config = dict(
    embedding_dim=128,
    qk_norm=False,
    patch_size=[2, 2],
    layers=12,
    beta1=0.9,
)
Rows from block 3 of a small image embedding model, named by matrix and row number. Rows with one number belong to one neuron. Each number is 500 + 40 x the weight over its row's rms, rounded and kept within 0 to 999. All counts start at 0. Numbers have three digits each.
Before each neuron's rows are labels from the 100 images, of 14976, where the neuron reaches its highest value: "responds to" is what is common among them; "patch colour" is the nearest of a few named colours to the mean colour under the peak. Only what is clearly more common there than usual is listed. The data: gratings and oriented noise at many angles and scales. In brackets: how many of the 100.
# fc1: MLP up (model.blocks.3.mlp.fc1.weight, 768x192), inputs 96-191
# fc2: MLP down (model.blocks.3.mlp.fc2.weight, 192x768, transposed), outputs 96-191

responds to: sawtooth grating (56); stripes at 120 degrees (30)
patch colour: brown (60)
fc1.167:425482579449456517521494497524432549465488444502420373488501583498433491461488483570508479436390462572492541486495503490422514559565560437465558505543525500477514559445508443504447516471484495464520466509543504496474426481488482487489459518504483503529438467496570529526510522518492504476
fc2.167:558494517462554486531535570517530532531475444522521570471509458450537515533570454476499478488514521515494498503505435405537451450449527475491451483468454558437496494453516439478492514503426460511543485520531494501562486506508501489464513515489542517543506502464444520502530480474457512519

responds to: sawtooth grating (45); stripes at 45 degrees (33)
patch colour: brown (30)
fc1.568:478534570483418524483476466546512572453529503504539436506497472513536489576525531591478548568523480531489511462578545462418510493469478430538553530508483603523449506479462455543436519489533551530443552489467484499524509470441530571556489549486586462482519525594519488472470530571515435479
fc2.568:485527458450556438475479541459481567578491436502443537494509468494444469519472487479453555504455506452479491533460555558489592549522539538527423510517542502450585529473486476489492404445604463496531455510502436515541534487508586446460469482560475529542442574476513486415472502529518506471

responds to: low contrast (100); sawtooth grating (71); very fine (49)
patch colour: grey (99)
fc1.394:491428477535447491598458448449455458434552560474500431480529617433480493454473479505592468467526509563488480451492458579534479440441496526481566466453507496485528503545513497446505503495539488455497532517571444476493511572537491518508516480513489507522580456473491503521512475523440531504
fc2.394:496565514494474421464509531521490454556463572533496543453452415505459511542513518499444510518463477474455493519501466473518424537521507507497395525533423470497553517570510476510514547540515500526490452513441461495526476425457448485458488510507506555518433459462522428466573467534534490496

responds to: sawtooth grating (40)
patch colour: pink (78)
fc1.56:546402434481533504518490542456530510530510496416499511513459505473514502501526477515551511452518495480535438510451514521551470479511520480384494503433476511473549513517586508475563503519550488423504502510535512526400499596490463490426531419514465492501499501471534525550470488454419596502
fc2.56:465547512482499512455484519514524475526457480508506495471481453558409819562498497503488546525454468457493504526504515489467526560515504510509453502508503471497496526525501537520458511496529521534497471458458506513506470477510525444523457492475508508564477523512465467517409490529537487509

responds to: very fine (80); noisy (75); kind: square grating (39); stripes at 60 degrees (37)
patch colour: grey (100)
fc1.521:503505484538562481528519526476452451491528520441489482539483525469469507465504471522497515470545536563537498489484534484484443413446517494415448462485469484492534447550534456453537487514433478503468506522534434518530546479546494538461544527497444539530526485515487437468489495539536536530
fc2.521:498560517423524492472523499512474462469473513506484468473549465517352557479503488491457502539480513564510503503520542551456469535527485489523475501559546476516471524460500498521515481509535557524486529456474498518531488499460516533508522511586465514521521506441545527485488467497522475509

responds to: filtered noise (46); very coarse (42); dashes (38)
patch colour: white (94)
fc1.240:444449449501570516556564479427532483497544482465444489555507539492476529471468470483496490453497546481514524543492474529585507518517512543513464493415455535446519518503497491513533481479494443412539560499555505522482505601532482415462486480482439458467506522468472542564471519450458542530
fc2.240:478499495479525514458534487500517563516508422458506521513479478561385743528491511515447519523513510435473478498515510451470595485500513478521504484477518542484465493518477487538454433398531554545492497496523506550515547447498575496526510513486556489527525559549495515508452509503556466434

responds to: low contrast (100); sawtooth grating (39)
patch colour: grey (100)
fc1.112:500497509608477482581437497464472433506547565485467498507585510416468524525495486499492483520567514523461521484468493575472433486439543529474504477479504492501584460582523463419468545486497480524516470560559433465502551511535433511573429529495461510543522449467442521459511487470480528502
fc2.112:500580552534505430519532497554504462532491584553471530541483457508432487534512539470420455510441557515451533540449486517542455566515510513507458482540440529531494507541502474485511518536540484506537462518464474468551495427470458488484468466468523517530454496416544466425532507545503515504

responds to: windowed patch (100)
patch colour: grey (98)
fc1.644:494497545466412482509457463516460481462489576452511481473497513446524501456586506506585493533532447560504505429564451498477460424420469459494541516545523471561523515487485469493548530565485497463433550516537433448516492558499420534504472509524450515484523454482508486509516452540452497485
fc2.644:454515485482487486474504494533515461505509604465457498509483466608609381521438472551460530509523499458496514475492460526503405564521513505570476530549354512500533543521479495540509545542557422495560529517459566526553480500519449465444527476418565465568450520460490478494567578497491468476

responds to: very fine (87); low contrast (63); sawtooth grating (42)
patch colour: grey (97)
fc1.701:518462465494525475519541514436529521572497520461516553540435515450501522462543498504506503451496545568572470506512550444532466408475521473394447455450465463485542459528531457503547444557478455455447477565524474494525543535551454510458510493477479552499516480490497446523469469560475525558
fc2.701:523558504479506536441517471532478448430447491525516448472500471496405733484496521524515512550469490517536497518484530554450495527471514481541473512549536457476512531537548509522470468508548561493468532483483459494494486484482502441499454473563477505542482517473522534522449525521515471493

responds to: square grating (69); noisy (65); very fine (57)
patch colour: black (55)
fc1.664:497462557488592374482409496516531481517505547477517518511461454506540473480532488513490450501495512420456541467508437405474547414467407464538451563433513520455545555499472524472538457478521515600500423514514512460514525480542523488464500525490486541483546501528562486483470502499494506459
fc2.664:476523579522549527489481493491510534457452506512507504485478475499502596475518387493453526466454466524529519512487528481467493538465516513481544456514553494530599503486490395496466528502501481433469512472480487459467504511556541566510548538532554492568470469516579519581477554484532499489

responds to: very fine (67); sine grating (56); stripes at 15 degrees (26)
patch colour: pink (35)
fc1.445:524469514502508482605508493473546453553483525425508515553487510440490514505507486499532497488478577537502465540475498500605474487466510505419454469429481514478550523548564471491538514554489450490488529558550437476475526617503424477452512449508441497528482493447499503546482473485429579524
fc2.445:517535521519508508457512509523513473496426484504516493477517449534403810507516504532493526521467500441531505491513496488477547558520499478523486501529510517481493479554477514542482480463520518525483519515445487513502509458495545481494488491477496536536447534508490513510436527549558458479

responds to: coloured (100); windowed patch (94)
patch colour: green (32)
fc1.326:521454511528497568536507490518539469457465541580591491469510520451608417431513524458556513482477527507532458546500477461513473521513465471509531448438529496486440502518536466483469454514487539527475503549499527519446461513454531519547475560456510486455534451527460485527557503456475428565
fc2.326:509436513459558526477550478498489497494509476483512522565483484519569235528525486488514452450515526503535487539521526476531481498498514485480501488481510508525503508469482491524546448497476458484523521481498447512519552491529532492486498486479500505500504530479531483513476491539483555514

responds to: square grating (59); stripes at 45 degrees (54)
patch colour: brown (63)
fc1.444:430524529464395497551404494452487513480489511504517445484483509485542488442524516541504571514491455437476503453565437469451490448480449441517524474501497555479543478546507456511466502511493553525423464566543512480467475503409439505584436632517536493435523474524474540513505485470478455448
fc2.444:485476433459473454483507488445497536498516523491452570469524480501579298531497454545447547474484508493498487480486451488499492544484531513510515520488401510492476491465468509512501489482538473457516467488509545502525486528545557516483515482560488527545509486496542507515524516522528522515

responds to: square grating (49); dashes (49); stripes at 15 degrees (30)
patch colour: white (63); pink (35)
fc1.65:524460450502520499548494564451524479545515502414501510545478494471521499534558506455550504429523488454573508503445516505512456488526490508394477538404444508443515468513584485473523525540510430445493509474502505523391501545509479503472500505487470507493487482474499550513468493470485581520
fc2.65:475514514471515510435485487542512499510472474509538510489500446553361819535522481539498472521442510433493496490523488483485557546475492470506463469524527483490460512528519527514484497466511564500510496509481506461505495495521572464556464511532555506498517499548500437497412493540522503489

responds to: very fine (92); low contrast (67); square grating (39); angle: stripes at 15 degrees (26)
patch colour: grey (96)
fc1.267:540492491514541462529504521475514489570481523441499567530504485410501494477590534515526505472520529540527479542517541471521455400427512472400415471435469487466530457556535408512565446513475472465473496554532456505489578528547465544482521519456512541475521494482516493526500447543451558539
fc2.267:522564457514515502467525503512473480479465526505487467472497478544367710465494517490487507532484500533552501520446553551478483602483524510520487512518507488508551491533521502523489507497533518440516534492456506533514474501472471425494484468534474476530495481469522521506466536533486441527

responds to: low contrast (100); sawtooth grating (62); very fine (61); kind: windowed patch (38)
patch colour: grey (100)
fc1.454:477427508522456502583459447443476496407564573469506419476535624457487484458471474507587485469527530555481471461483461586525464446443511529469577443449511516488511516543520503450494491483536515463502532529567455504483516579545500511510511489510496481538590463507487506519527481527455506487
fc2.454:480562500491461438454499548538493428561458597524490540442461408514478477526513518507462537523472458471488481504493456478520408527532501513514414560551384453498556513584496495489513562531510503535484451499442489490517484445455432493475501494497511564526427441471494451472589473517540488499

responds to: windowed patch (70); noisy (67); very fine (61)
patch colour: grey (97)
fc1.184:410561596471419499558488490535416497487500539493521452477495511481558471487519488553561554548532463473458515467578491486399474392472467419528540485537485497490528499502494474507453545511542534538365544542505466471523483504500456542559474624506523518453542490551466517517504492550494457456
fc2.184:463493445397502447440489508461514500529510509452433533505530455496563344556497452518476525495444503441501486488453509494469487565503533502498452553499463467476496545464484451542533456494520472489562455494502519510550519504485567521474558491541533478535502531497570418529501516591524532467

responds to: low contrast (100); windowed patch (82)
patch colour: grey (98)
fc1.127:460470477522432556535499471500542506474541547441587490508523577446563427540537468529536463485545571520536519527496541485498418427416512414457552477412483527574485504488519423517529529557504514498525513566532465495527568507496520529460491488486589508558561455560536487507494480546493517518
fc2.127:495506535419552421458503480501491456552518495480417485532469425528476407512477460538486447503421473472474511502492534519530458570508506551490371527502491460445594477455556556527522495524545411515521471460463466551490557513479461434479533522541442523570468572386493511451424469532479531501

responds to: filtered noise (54); very coarse (44)
patch colour: black (52); brown (44)
fc1.78:522526522538485552556458482472515479478507499526491500515536511461533500527519497502494515549528497524587540478551482543411526521505409486503504488476435579489487489493508484542431542451494567512450536452473524457461471493414559511556477594446488438481551517600507589435461518505513463518
fc2.78:450495453489515463474481449421468528483530404503499457501483499504378551477473473522475525539494486461434501527499507537501582519482582529549440455548510490456568566496485468463460445404629471499536421560548509522516495482543590426459488447528549488558477548521477462469449476509501459465

responds to: windowed patch (99); very fine (68)
patch colour: grey (100)
fc1.145:515469542462405521478493500531438484488492572460534490463477488501529500446558493494575509483507451536505471448566452461467476401442475431488510528542497473537517506500452511519549520567494514498426545488538470467487429566481440569518500493532468528456534463503533472539509455574466522475
fc2.145:463492464457481526463496498500519500522493604468463504519482469592663372542445453539489538523481515447507512477484459538473431566510502515561497543541387519497483549485506500550537509545555468488551536505481582511533476512514477457470519473412581423545473537486524463558549599534493484454

responds to: square grating (76); fine (45); stripes at 0 degrees (32)
patch colour: brown (43); white (33)
fc1.310:515502494558557488632456533455584464549497490455487501544527451483480525569518485479511489452513485428564507485518487542503489541532443522454484537382461511425517444501578511476524571511502448526490485457473498486407488549481519474504462579491513495480519509483500573501443506476472584511
fc2.310:476504490486503518450489451487497491528511431477510555527500449545353783523498427527494491502461501427467480470540483491451562497484498467501475482482546527500484505513508532523488477437488529492509508502515531481509523500529586488541517541499533497504567510553505457515420513568527493517

responds to: coloured (98)
patch colour: grey (99)
fc1.146:494498547429488538528505579535541496493509478540486442474469526542491533445529470532528496476447457530434500493522490463493446406504472539463591567481443490479485562448565551500459555504459522518479481531490490482429494498416510525590478456529514498453546491490492560500520503452502446490
fc2.146:496518506381527412488543540498534460560509521514501490444484434489490508466522430482499488482477455530515512484497482466553569497491498498491495512525523495458449478495510328461496495472494478523541458473470502462542538449521563532429470501466526498560507472477452540490474475441521517512

responds to: low contrast (99); windowed patch (84); very fine (45)
patch colour: grey (100)
fc1.204:472460478485435559447491506470518513425524576438583533536504516526560453504561524501537543486549536494532490523518520436469432446462549377502549484480497530586469495486506442529540486561531537501507510530519510523512563485503498516526512495500557512513568469592541493485517495547535491474
fc2.204:485501490391558445500490498494513505536491470473431511561514425540536344523471486562482468494474519488455535510468537500531498529527512532494429562502499463454588495448553568519518440519519428499555476456510485530484552494483465493460508531551478496576467569398494549456439496520455544488

responds to: low contrast (100); windowed patch (58)
patch colour: grey (94)
fc1.460:473516532523409517631486449499509477462498550526567443497538596460534469530494459529558457489530554533534533484495490523481461459451488453459545473424505531525449515508539487501489555542506516526513551541485430455466530544559503538466500515483519498554585472527498539546500506566442514534
fc2.460:481533504412536442441504529521506448607481512485448535508453399543509455555500463510464461501475486461494519530479523519518489501486534548470412519512457394445576506471523499509490494559527439528549440479442454557498534518497478451486496500538502547531477551381535450473467489530531546481